{"model": "image denoising model", "train_examples": 295000, "horizontal_flip": false, "translate": 0.12, "attention": false, "residual_init": "zero_last", "optimizer": "adamw", "beta1": 0.9, "eps": 1e-08, "grad_clip": 1.0, "steps": 20300, "lr_schedule": "linear", "final_lr_fraction": 0}
Rows from block 10 of a small image denoising model, named by matrix and row number. Rows with one number belong to one channel. Each number is 500 + 25 x the weight over its row's rms, rounded and kept within 0 to 999. All counts start at 0. Numbers have three digits each. After the name is the row's rms in percent of the matrix's.
After each channel's rows are labels from the 100 images, of 14848, where the channel reaches its highest value: "patch colour" is the nearest of a few named colours to the mean colour under the peak. Only what is clearly more common there than usual is listed. The data: fractals drawn by 1,000 iterated function systems, in grey.
# convs0: first 3x3 conv (model.decb.1.0.convs.0.weight, 96x192x3x3, each kernel summed), inputs 0-95
# convs1: second 3x3 conv (model.decb.1.0.convs.1.weight, 96x96x3x3, transposed, each kernel summed), outputs 0-95

convs0.59 091:501494479513504546502491535488502503504495500495521494566451553517519511555542496501496479508554512503445506511508533553478501521478382490505518498488508506491435457501490484487521505480496452534508495499504523499459556507517510481476506501495501471436512506476441518493518503529526539520
convs1.59 085:508501486496505473538490504530504533504498487502476453514481517512520514490545516526470507519504519489502537506525489501476516496481533543495472479492475485456535523496505407497487521476470540467468533528514509521493518463461470505480513430514477495497519503525524457502507494538515517529
patch colour: white

convs0.20 102:499471528516449487490524508478500524507485516549470521507504489459494474442457477515451510509507516545507520534447492475418499493496507481529545493499485447508520498513468553507508493508507497494530465575386537508523517519519494522500499529499509514481530414471506527403478538498516462486
convs1.20 100:432509488506490503456530462476485501503486500512479484502493523474525498510501493515498411505446514488518475502490421497510517500513550493512495496490515513489510500524496512505504515479527477476500485507492496447484484522505496502516515499501492515491467449517503480497488601482501472508
patch colour: black

convs0.70 110:515510503475504536503516524532492500534502515493479416511477511535492518504490504508497493520509511504509499513506531520453504527373357480504519505454511499483440463500502500475512512507499524512502509499515520503481564512521508492509502503503500472419428502454472514480575499545518504509
convs1.70 113:516518501484514511526481520523474505463516519475515519512479511522576476489511527503500528500505487432515510560492499452500485491483496521549461488519485479485494511422495474501515513453488488501525529503504512515511510522490490499497509477487477484520517454422492511479511462515508513510
patch colour: white

convs0.22 090:491481456499498519478492548525500509518480501500514479512510521486487449500515511504497500518495471511450486472493507472517521504491496517502460514505522503526481498456491513466517529526506425509507496492492483522514478418488514521491509507501509479495506495511515477513477483519447485434
convs1.22 073:503534498505504475507445513503540547485539517491529465514524513476483510461487488531509512521511493493478523495496543488532515439484523526484460558487519517493516496503522514520495555500509490560509476524478477507501495534507486515522512494471495519487518525467510492501536456553474513550
patch colour: grey

convs0.73 077:501518477443506525499511490502537499500500499504506450525445516515511492533490503500515479524535506509478508491506532535461469530420430521502493470466503519527480404472498493480514490465522478505507510508496523496491517494499501496478510497497486455415455506489476519517517476516484507513
convs1.73 087:513508480479492484528530515534525501485527527476496496489488504512478535476492509516474512538478489498521513491504516449499557518518492529502491444525529474469536545489412542520445547496499518490522526514504504515525504498485501514477518467530498491518502479497449462482529493511520524514
patch colour: white

convs0.82 091:499492486522502516504500511552516501455494504513492381509479497512497491484489504504507499518473490511487511499495510497518462526398466469490501474437488496521448433461509503493470501504494498515505494515504499478466514479494494518523517504496488421412492504484474483526524506498468478498
convs1.82 099:515513504485453507540481507511497535501526543482515528500468512494506515479489506523509484542518491434503521597498499540479535521482521528507454477501498460509516533446510481497492490487472529458504510490521534511492530499479493502486515461514489482526512523454515473476518499496517498527
patch colour: grey

convs0.81 122:493505474559501551492508485498590495530495516499406495485506509513494471515516504495495499440518508498486500500503525528507516494483511525488466516530547501489495479517514493503590452561508365504498499492512473527519480509521503529398500501495447490502474497533492525489487524531510525543
convs1.81 087:499543498478504429487487501459500577511509508523504521494506504502487480503443497507502505527524500483491503451480501539508498529523498470483466482477443500467527507475544542467493498520513534490472466479501502500523480527564523475497500524528495508503510495533507504472506484548500507472
patch colour: white

convs0.38 114:491498493577498511499500555474401499560511505507527534492507493552530536501480496495501471492487494495511496498493505445519548501476482463498569485456498493438475466518538497496443429480499485495503483496498490538538511550526493502451497499503439521521540499490458569524508518513534548486
convs1.38 124:496490499487496506501480494468483433458489500557499534503513492492448488480467484500480492489486468539505496490494497500498539552485510525515510500524498506492514492471492455490465478492504507511447511525507441496522513448447512503495496424448496490491493502540522502532497531524489495521
patch colour: white

convs0.91 118:447526463501439496502468499493497513507498443509491479500549523515489484523524472520400460516504503421473493427491538514499506498487503542513479517493449425527476495479530483459499503491556508496463468487522524471468534499539487512492443465536508444501485444466541491501470524488486519503
convs1.91 116:492498459478534494535478514512494475497533489477501513512477472510484495485505527420486560429505506505480492501511540509456486489495467501473486502492498493512522518457495485485478475520485516513496508495466476464501501495505496486488504505507439482511541514465506511505468413491538498509
patch colour: grey

convs0.95 118:508498494535500453498499493481412505460503498504526505486531510503490486487508503500501492485459501496499506494503525503469512467484506489495479495482500505412500471495515504500403490502508501537505505505509495502513485504510502497505503504501282502483518501461506493474495491493466491475
convs1.95 151:502516514530481410511493506494487448442483502461521512490498505501509464499502498502506512526495443480504502508507509477501547470506515500454483494465509479516498515493508453463525487500497518518480533520504502506509524470438525513505505438478504499500508503581485494524505510529506494496
patch colour: white

convs0.30 100:545401512502516507495458495510504433509459476506479508505508502504513524479495441454476478507497474470481381504521489500501517496467503509509522473489567429504514511491501491518512503511468507493438561425547534467489513494512473495498415575520497504513515520477465510519468517510497508474
convs1.30 091:510487524489523518504501429496509484500491486476487511512501440504508510505511546488514523443512486508518502502488442521576472513510441499474471480496504511516487530474485506488508475499460497510489522488490505485498493496507497502472462500511508501471538502489516583514502452506438497500
patch colour: grey

convs0.1 091:493511552504499466487478494570497495518486461507483536510522499519478454453508500488499486517438509481484513498501489477519464522520541532516416509533474495513545509512511470518536526488502509469507515496482459510482503543477482507510476477484504528514483466507497409532496485451514428487
convs1.1 093:504496487504471512516529496465472474512509538507467516504503508498495535494501445510494495464485546481505496477541491543505581508503533483528484498469495517496527499488478526449465497482481498510513446511487481500479530502450548514482496504496464532471485514548474453483489530521508481524
patch colour: grey

convs0.25 106:507491514376504400498490528500500505410502495512540468490515499431539500511503503504497531513501486495540501499503461507491509449479509505506515539458492498513501519486501506516483509497498561511503495492503525460515447491458495485565493501502506493497505498454502478518482492437490484431
convs1.25 074:502495478535491547522474503526520464505528497432488490519481501512554514477445530495469505504483536504500501447501486475492510495495481499505530573479546516511486494493492552495479466488478466470553483507500513503506521477446481520518508464508471509504513506499521519489504489460496536503
patch colour: grey

convs0.44 084:450493450498393506424463496482509507507471549557486509516472495487516490482512429475505516504509531500481483502401488502495502507478510464521528501506461474501522499472499488466519503510575514498458520437459508493521504531474557488494403489446498497501539523498503499505502453520538490485
convs1.44 102:482500462492531498463507537491479479501502516489468489498448501526501472507514522447489488473503513511591474509499504520442492501491513485476480512477502500506497565483513508498499482503526500504498501514459491480498485502512506502478496505510457493476414481479509470499464524484562469491
patch colour: grey

convs0.13 105:476504510499510490505507479572510504508491498503432513504551501464519494496514514507491501464496499505492492517501490474490504519496512517501530502527524495514507489504525499490529499501507502480500514495495530522529487516516495443474492505493470506494498503496515524522496510470494524553
convs1.13 143:504597496537495495511501499534513504489500547489499533498502501502491531525480501495482506508523496541503500496507495590499459474511490490488489492507522469400504509478478488491546490456501481492524512522503478507480468499493494528520502506507504510496503487524474500446497493481495507464
patch colour: grey

convs0.28 099:478419503500459519521498493500511400490481434497503519513498507502522497499491483474577451505490406473497409451461504471504506506488500541482503483509478448506507510531500471474483499521487495501429515473492559464440500514559543511499467551458498478514503458480483516511441475487479538501
convs1.28 097:500493513492526508528493464488501500505487509483504495534453456512508480495503462481495468506492510521514470500495470505430496500499503503470502517493500496517491532482480506483497482503566531473503542502533499451491503511517486514433476498512521475535442489483500526481493537484558422502
patch colour: grey

convs0.49 089:500488517467489552502499480488487500495514501505489499517541505475578440493513484486496477361493473492521515502504499515503518478513499500498537491495479503516522504488521519514540503491501502507500492511468526488468536519466503489492509499495441472534525509513530539516487513469481532508
convs1.49 108:463517490510523537484536462557512501532515495494481477502502459455524538508520494497521465491501543483503462526509450466493479535477497496493506516522488441520462479528494491546505507487510491466523499488494513460499488518494476511501465490517485501504451458449482460506466491485455509499
patch colour: black

convs0.77 102:499498490442491501508492513520490504523497487502544504497457503522520514515477489493498481405522503486503505500491509468511553473480423483498523513490497494465455493481506500495508436457491522512498484505477522488508496529477493482499513501498495478528484502493463543521503523501479507510
convs1.77 125:502527501491486497506516499522522529612514520483481467496506493490516544506478536530515481508498555482513498502492498512496508456513515482506487498481498520513453518489478517499458512515508490449512501496500537501481454466531429484488497497537487506529484482489469451469500509485493509475
patch colour: white

convs0.7 115:500505482508506503495475557519438509534500493502479482506543509511490461454530498512514511498442500502448486500516507468463529487516497513524435518483474509532490473480501510504465523490513452478501512511500479510496476501497511526518506506500515484524476507490517460477485445490490416373
convs1.7 124:511500503496509528501496511482496496471475522524505499499502509510494464484431501491489522523493469523504510492466504505488548556490496502526520540464484491486502496476498475469497505506492467500432532541510527502474528423435519525487510450491516449496502491559514513526508503514508493511
patch colour: grey

convs0.40 095:495484483513491492494502541553549496543507491497511446501524476475485501491488496492498459485493498493511499504470464485515475526413459464503490505418481494502449471474507485500479500480492515477507511509493485528513514514518486498517482499498474436501487493482480511522514478482458515478
convs1.40 109:506520490506501512500469501510516521515511551508483517509498503496495512456504491506478496496505483439505506624543499559499513543473520525522456483539492462512510505452482502517487517543488539507516483517494503504499507551488505493496507491473494471485508537486505501486500540493508511518
patch colour: grey

convs0.83 110:496505494466505491489497500506566497413509508502502494489452522441545510543510495503502520415556509496515486501487479484531513479496477519495533545502502499496429528503518513504538408491499443491496498487498517506525486495497497493529502505506566526506518499523475511544493547476479501449
convs1.83 122:502496497500545503519483502470480499455489514514497487502496499500459479504482497515505505510487407487507504502493500475504523495474493502492482507432554499492504507458479427499467496520507494489476496510503469502488515457431526517497497421471497473508500497551468482506499505513508504489
patch colour: black

convs0.3 088:505491517526502481487500439505477507509494497523515491518540506480540494502518500497499500402496497504490479500502494486487491473516490527496572519501502506498512512513514507482466536530502530494498488494488524453522490541497504430453498501494473526455501499453501486541488536458482522530
convs1.3 059:502558491527438454514485519526486475479466515480482544495510500505506523529444492488476513476520464553495500473508508564487475483455502485497554480542505494485491514470468492490537543478499511520492489521503502510490470548498499522489497549491508536494503514523512508483507524504496500459
patch colour: grey

convs0.6 135:501500478502498511504502503526495499533502506499500522518503519467509512512515498501500454476518501501519501508500506511475361434470511509499483547516502502399489550369543500430529512493503505335500495503503519484518517488496502489500506502500500482501535504507471510500499497497433520496
convs1.6 131:505511493476513485502498504509510486504495535388502533504486502503440526479518509503488507509495536548511502494516504447492540512484507511593498478507520495488508500548475479527579512505491502499477517507494497504494504482514489505482508462455495479503510482500504503529509492475509500483
patch colour: black

convs0.66 113:491494508497493519499508525489448503394498503502546525529388497508536498508494489489506483493516485502526504480500487492541524389478511478499527478534508495493511514515514489497512396461490520503496472501499478494525515514501493506460499495500421514492515493506430547508504524526544537473
convs1.66 107:498487495542485476508528500501511526512535494438516524491521499502550510481510501502544505502494542445492501501520510494497479547510503472448485509470465443541499509539486571509505498481501557486516501447502527494517497536465498517513499538558487509506516511484497492475503514508494508516
patch colour: grey

convs0.89 109:487501503498510485500506468546519500510491504505440501493542495493493477486505507507495496469488500507476489517510477466485515505510519518492517507526511506501534486511512502488536497484511504473504516502505531511500513520501501427478502509499459493494500496480507527501508489465497509557
convs1.89 143:502441506413506502503570507515504477492495433514497467502491493503488469429514506500498499503528504472504491498449494526494534479493512505557485497447524481558502500545506490500486505554501525485498486508499492494493483495499509528509500495527504510497500493493498499474497492475509495554
patch colour: grey

convs0.78 087:478495492446497459499501517552529489445497502500496493495510487491543518484495518503500517461498496498503493502492463475486481458499500503495497507521499493513491502492510494497527493451501568481514502503504505469524509515497496388490495503496500515474494501448483525504506511439497498526
convs1.78 075:502439501462470531487508500467533477478490490501487511505502500510443528504485507503510514520485508448510499469506509448524527509510481491462513501551509537552497512533513454511479517560487529492521515511510531509469495501464504474465510509469495486508514515453460488521501492532504510437
patch colour: grey

convs0.57 137:492499521544506527503517484570488500348494522502481485500460499509505450494488495495499507502505499494568488493488501472512514403509520484483459481494522498520534500517511480499490389517504569509505492493505503472507500486521486483477497492496465510465541495513470559507505557569553521539
convs1.57 133:500476497533467463489538497488506480499485499455502496505512497499485510501549496490520500491497504444498500535536510539501489511488511497447515494488531455505458504544488549525517480521490522506590502435500460498537482490515495486509501530517520498497497497520493510447497508447506484472
patch colour: grey

convs0.33 115:501471523492461516509494505494493481516515481489487501529521512529520413495522476495528492500481409475501502465515501500550510504512517486500528470500512489502504491501525369512472507479484496501499395480484486509481489537436498522484498417497506491527525509484466531574456502484504491504
convs1.33 141:494506506492432501519486486533509488575504509490484504421396502469505529477507468493508498504492533502415495511509493487493520510503516503494492492516508475498499509503496497494522525519483509512498474503473502485499509516495555503485490499501484509467492558482502487497488455490478500492
patch colour: grey

convs0.29 085:500499491464509493500487521510530504517500494505454486490517468518448460460504501507502500529463501500469497506523475464506515501509525506498460515547482503525512493482460509499539544479498510483505512505508472508481505468492498494535490498493510466534468505501510468490503471479519489512
convs1.29 098:497561504581497496507458499476519513446495556487511494492496501497502531559482485488534503498465479527501495508527499467493488500492489510455515510497513525445506517455497489501485536455516466504462532472498489499447526481488504496517498481486498480489501525546482513527501493500506499448
patch colour: grey

convs0.72 099:510504504557494466495500543540457496561511502505543520516478515520515502497495497500508465498482493495457489488486541461471496494476427452508503477487510500482467473490537507487452372435500550499506488504505495530504487541522500500532495502503451499521512502447475496511517459473507494413
convs1.72 083:497476513485532539483484509499507490482494468547478490506506507494507499521458499489486513487471505533502495472535506454494495447480537565529520518534549475460515475483499446495453463500486499515439510529498474504543553463498500505493502470521538499472501520521529526510514502505519490492
patch colour: grey

convs0.86 097:511505483530508547499489539473379501529494492492453535455485498506472473495467492503502466502470496501482495514511543487511526461489534512514492527524488500505504467517508511489514469547507473483505493500507421555503495501505500542493502505501393494508492502523506496481502441507529546480
convs1.86 117:507531498526497480509512494454480541499490489461509486490502498501533475504547500511545510495514503459488500503561497491503485529519533468476465467461437479491448512483479551527509492520497552489505498463502531496554496528510511497517501580527479510510495488507503472478494490502490507521
patch colour: grey

convs0.80 131:527497451520517482504502471508470495382508496486488474535493545519453458532542523521477497521520507495445478531516514489432490513510553498511439510482519508509495508426503496483516473462486501516497542470527507483503492460475502523429463498517501466415527492492563443481520483470460476469
convs1.80 126:516489486482540511506482515519524492467511531504479538525507510523456509476496520497503570498527507510517508480530482517497545540466476503501505486532507469484491491526469496487429509480475505486487498514502519529478527545491482514485503473482476482510535448546507508488504412533498517503
patch colour: grey

convs0.94 115:461501490498459512495435510508502452501494426498498492497528512514503475498519475453414438502499506468462513438435505486487481497484502515487493502511451443507465517500513491511500509488493502490434479504531514453446528506526478502496527498444506460492518516511518516489462521495478505498
convs1.94 115:480501499507509510506479452513508478491494492496526492457505542501483508517490523606505506474511472501454489494516563503537488503469459516502495483495487506506488511496483514477514510518430499485479479490495506514509505503496508503498490498486538503493512507492494587489510458497426488499
patch colour: grey

convs0.39 106:503499495352503431505500497550455501527507483498498516496457518494486523524493492497506469486503485499492501513501500483529530548524428498499508537515520494439482492484436493469520474450494546488503469507489520509535478513484496513372513492498468509513485514489459434542473494443488530476
convs1.39 120:493504502474493501495499511529531476537499485509489509491498505494545507522471478496465501513516553511504505494440502477501438455501502508517488484554525510498512502522500487494522508459497539516449504507497514506489503488493520501496506442482486522480504514389470506489503496564493500478
patch colour: grey

convs0.61 098:491495515540501531495496547535484499484500502505526408530487525520505515487512493497509508489495479507545496504509561489529519493356450472499505479457503495547465466488530476499461472481499526495499460493506519466496517500500496470514504499502518471377443505456488515533511508489518473475
convs1.61 075:506524512528500463521467500507504529510492519495524509484470503503511482468472474500555494496498467460492512589487491547517499501491460512482469489508495484510468522464495486519509495522502482469426516496495491494513471562503512522506515558523517518489492498443498476493500496534521543509
patch colour: grey

convs0.36 096:488484534510486474507494519528549485485496463501506500513491493478477413495471475466507528499497458507452496481475497474535519534517473458509474476534473484487511507524437410512506502540490550467477441521461452458478516524443489473520512466493526488519463493476445444510514452427480538483
convs1.36 099:500513521502515473511528501495531514557461484507535522468471509495529450504471440478517520545467478500498514492528489452517516505502482502506532490494484521490501506493486495474535526512481463535507523514486456490512496524507580497492502546496507523457520507554531518517515457508480479498
patch colour: grey

convs0.10 106:506495534429498494487500542494467502470492504507539476554503528511453471517550496506507506504517499508529489492509501531567485382493529511498504532502470499529511533454519513497459483420489570499502516502495540438457528497442504496547506497495530475504502503418526457533480487457522516477
convs1.10 078:511518496491470526505496501499537541489539519536496561503512510526468497460505492506477502527519474534505496444469514484493537486512483452499557463542500469481539519488451508508524550518487505502527479532502518513470506537510533491472511472487497431497497478506506487518513494516512516528
patch colour: grey

convs0.14 122:488503527455498437504502506467494497523496500491497556479473493389503520511500500489499502482511508492537499490489438485485514528517497509504465546499518506513522539535515483503541490495497520444496495501495494521549382542497493489476504502500507544517513507508489512515422503453514537485
convs1.14 087:490494510504504495477516472477481496473489471516494490484531491474517497496482480512491411515448551513509481432523501502501521485502523484507514510492549553498514509505490507463496505500524446499530456510506491503487506525502493504505494526485508543501445519515504470451506573489514477491
patch colour: grey

convs0.71 116:492505502552504530505502531477475494469503499499480563466459461581438534488466494502504440518500506500516502483510505472513548467512527483496528486535510495472524528523501497485542435473514452462503501500498451518526495548551492511397502491498509537489522502531506547494516501550608523513
convs1.71 106:489470511528482550496512497502481477504475486482516480477509501493561517489503485480544501496474578490500489521471517507508435476512520489481532516469492490495468503575532500499473474442509461517495503443495486506512470465487502484527500503526508473494499465492520507490502502454493489470
patch colour: black

convs0.51 092:503491512591498477506491541493485492434495503509563489528477550551493526555530493495509522503541482496504505497495574500509514450485455443499529505476483504503461534467535482505455474424491560525496472501497532445482502521496504455542494497504542506444518515411491517526495504461492504467
convs1.51 060:506531491505545476543457505495489515521452484497477484494473497493484508482491503536532520512518504471513511520520498500484506490475532479493510481513418469502509514499470441495511527528488492433460517523509562500457492473477499520492495497481470533501520464511534461512508491520515545490
patch colour: grey

convs0.0 078:500498467466500525498501525529525495544507495492499437530466521490516492520515505503506491493523518504451497494501514494476497521399366486499496489515512506518438449489497497501532484493500460511510502504496511518497533516507510509473499501501487435431442500491455540493521501495490501501
convs1.0 090:507524509469479465517442501500553494509477504509476477510482513498460563517532503524565516514512500504531500473501483477464519487435522534512490517492518470483538488488512517503461527499460510467532492523515537511489521458476484522474509497478482555524523507495529487501514508538509504521
patch colour: white

convs0.17 083:490569492498349535458522517501509472509485483361521506496509497478495511481522438536473496509496448525503543498498493486421525495497505442497495528507519553513510490513501508447516495542519508494527519454496511490523474505487485492497514483492509530503536442504530492463522501499514495515
convs1.17 087:464495489502541499475484568495511473492526497487500510524512447519499498506506457441500505455481498494494488507492452524473486495529507490492469491500495505506494448482493512498496483494537491565486515487472481451494496467508498479454511514499460520543546492503495446510458506467512542507
patch colour: grey

convs0.88 085:502503507523503525498502486513460502469486505491476506494509538487551469497499507511489506447478497499527498506492532452522513468503479515495546511487494496518491498491519496498509516529495591495502509500485538473494486509488500457521503496494483508465493497498516506528505522526487510538
convs1.88 080:503537494517522494512479497545484569509443486517516538493504493498515501425544503508528494500551489507514498473458501529482485525530477464507503470477508456445503526499511504521528478509506490470475507490504502493486506477505503582532491526491486505521500481503481499465479510494518516540
patch colour: grey

convs0.4 121:485498504438498496499479501485523491516493474484478500494439473463490551473440493496491504496475504490477505503497449490459513500458480461502545418496502502430511434539426486507515500504500514514502479493506496517519506515509505498532506494502454513485474503498376501461528501508495517498
convs1.4 111:513508509512482514484549472494518492475496476503470484495539503485505496518493471527496402514468524493496513501536508475474516476504556532516518495506517506499500536489459518496505511502491543507524481532499508515508479520518508498516515501508507546485468498494536470488511587492545486557
patch colour: grey

convs0.87 080:478552478496463530483472515497490441500481495402496495510489499501528493498523475486548510499502497513477588481512498452508523504495502459492469539523572470525480483505507483472492509552452487486532509466490552456549479433504447514504446437445506511502553441463511504498541460482488499494
convs1.87 106:465503447511514519490502521501484482488483482505510500491559520476495503494491486527492474475500484483402501492517552523560486503484457496521479486500507515507501429513489512502507517487474492452482497505500508538506502491509491495533478495488479514530486484501505491486495525503408479479
patch colour: grey

convs0.92 102:484512522476516482498512498534534490513510503507449521485511465493452501486475505503488491487476510507514513527508449459495518499516513494493518478560493504502521488530463496507562489449494521475499512500516514494495495543512496417513496500486470508520474520499474525494520516466529498571
convs1.92 118:481483472558497505485462504441516541502516562500497502488515502490498554533479493522505506494452497496478511499523538495520479450509444502437501459534528529469506466465501509498543512459490478498506501515494489514496517519505511460510497493477515509501509497515488516525514505516461501441
patch colour: grey

convs0.37 106:509501520504501424494502505494478500496505503500499534401518470490511491494493497502499526504493498493525495491499475485524515494536496513500491527557505498493506567528518510522504497519501514441493498493506479499545358524500502511497502496504500525508492496505535501504406510499510508489
convs1.37 108:499490496503472449480520507495510506468519419493498498504502496508482513496488486488466500476507502550503498539546494489515466512503462503417470516456506501495456476550491526544501478517498506522432480512498527497489485538496537482498498536488512513490495505545487522529486478488497489522
patch colour: white

convs0.27 094:501495517530501449498498461533503498458491520513527489532528518469540502506522502494500526417511496492497484506490493494479473453542479513495561521487506496498506510497513501491468509507500551497495497494492521447525494528484496398473489500499488526456512500433497477540495548424472513525
convs1.27 079:506521485447496458454529496474509489455502494529508543499484504503469491539453492497474500521546472496499503470521508517533504489458488522533500527505508526572457470508500474504478483518475520526499510494490487488537485501483505505430504538500493482495500535484510528514495538518485480554
patch colour: grey

convs0.67 083:484503513555502517492500546523454492450509501499524512473490510520561497494488499502506502446469494499536492498483521454524498436501460536505518522505490491511509519499494509482519480521497595491502499497490488468504482527495496471525497501506466517492493499508496508525505516532516511511
convs1.67 099:497482519493512522497500501463441564503458496494500443496505498502521481416499514499491500491504495466493496471490515460506491510540494476496485502484467511547502506506494511488521504525513546501489522466496568500470506516511516462536490525551501482506498484509453486519504488555508507531
patch colour: grey

convs0.45 099:499502502513493520495503500504570493452501494490501424520477535509515522537535499503506543455529502499441487492499550515501509487442423479495507428579493495534449468505469494526512484475504470521497492493502513463450539503487508496512499499497515490385423497470501504504534521511453494501
convs1.45 109:516503495458515541520486515505540473462530478567490526509501517512460483496547503521464518518517440538500508491509499463489499542493513532501486475518465515471517524480493459548504502490508510495516511523513453511502495471476514525496502442442483498495516503499496518557521496482504509537
patch colour: black

convs0.84 105:483501506493511501495497485542517503527493500514424506495545496484495480463507513504495499491460508505487500519514480470491498509508518515494500497526506505510516485494502494501531510489506506487505518501501514509504500504502497462510502503493474497512502502485513511500503487474518501548
convs1.84 143:498418498469499497489516503458500528477529493509502459499503502502471477503480497502537504504484517451497502483527497457505544463500501507467476477522480575598499487508523486472508528499496510504493507462497497504533518491492502426483500498464500496496500497493516496539504498509497502482
patch colour: grey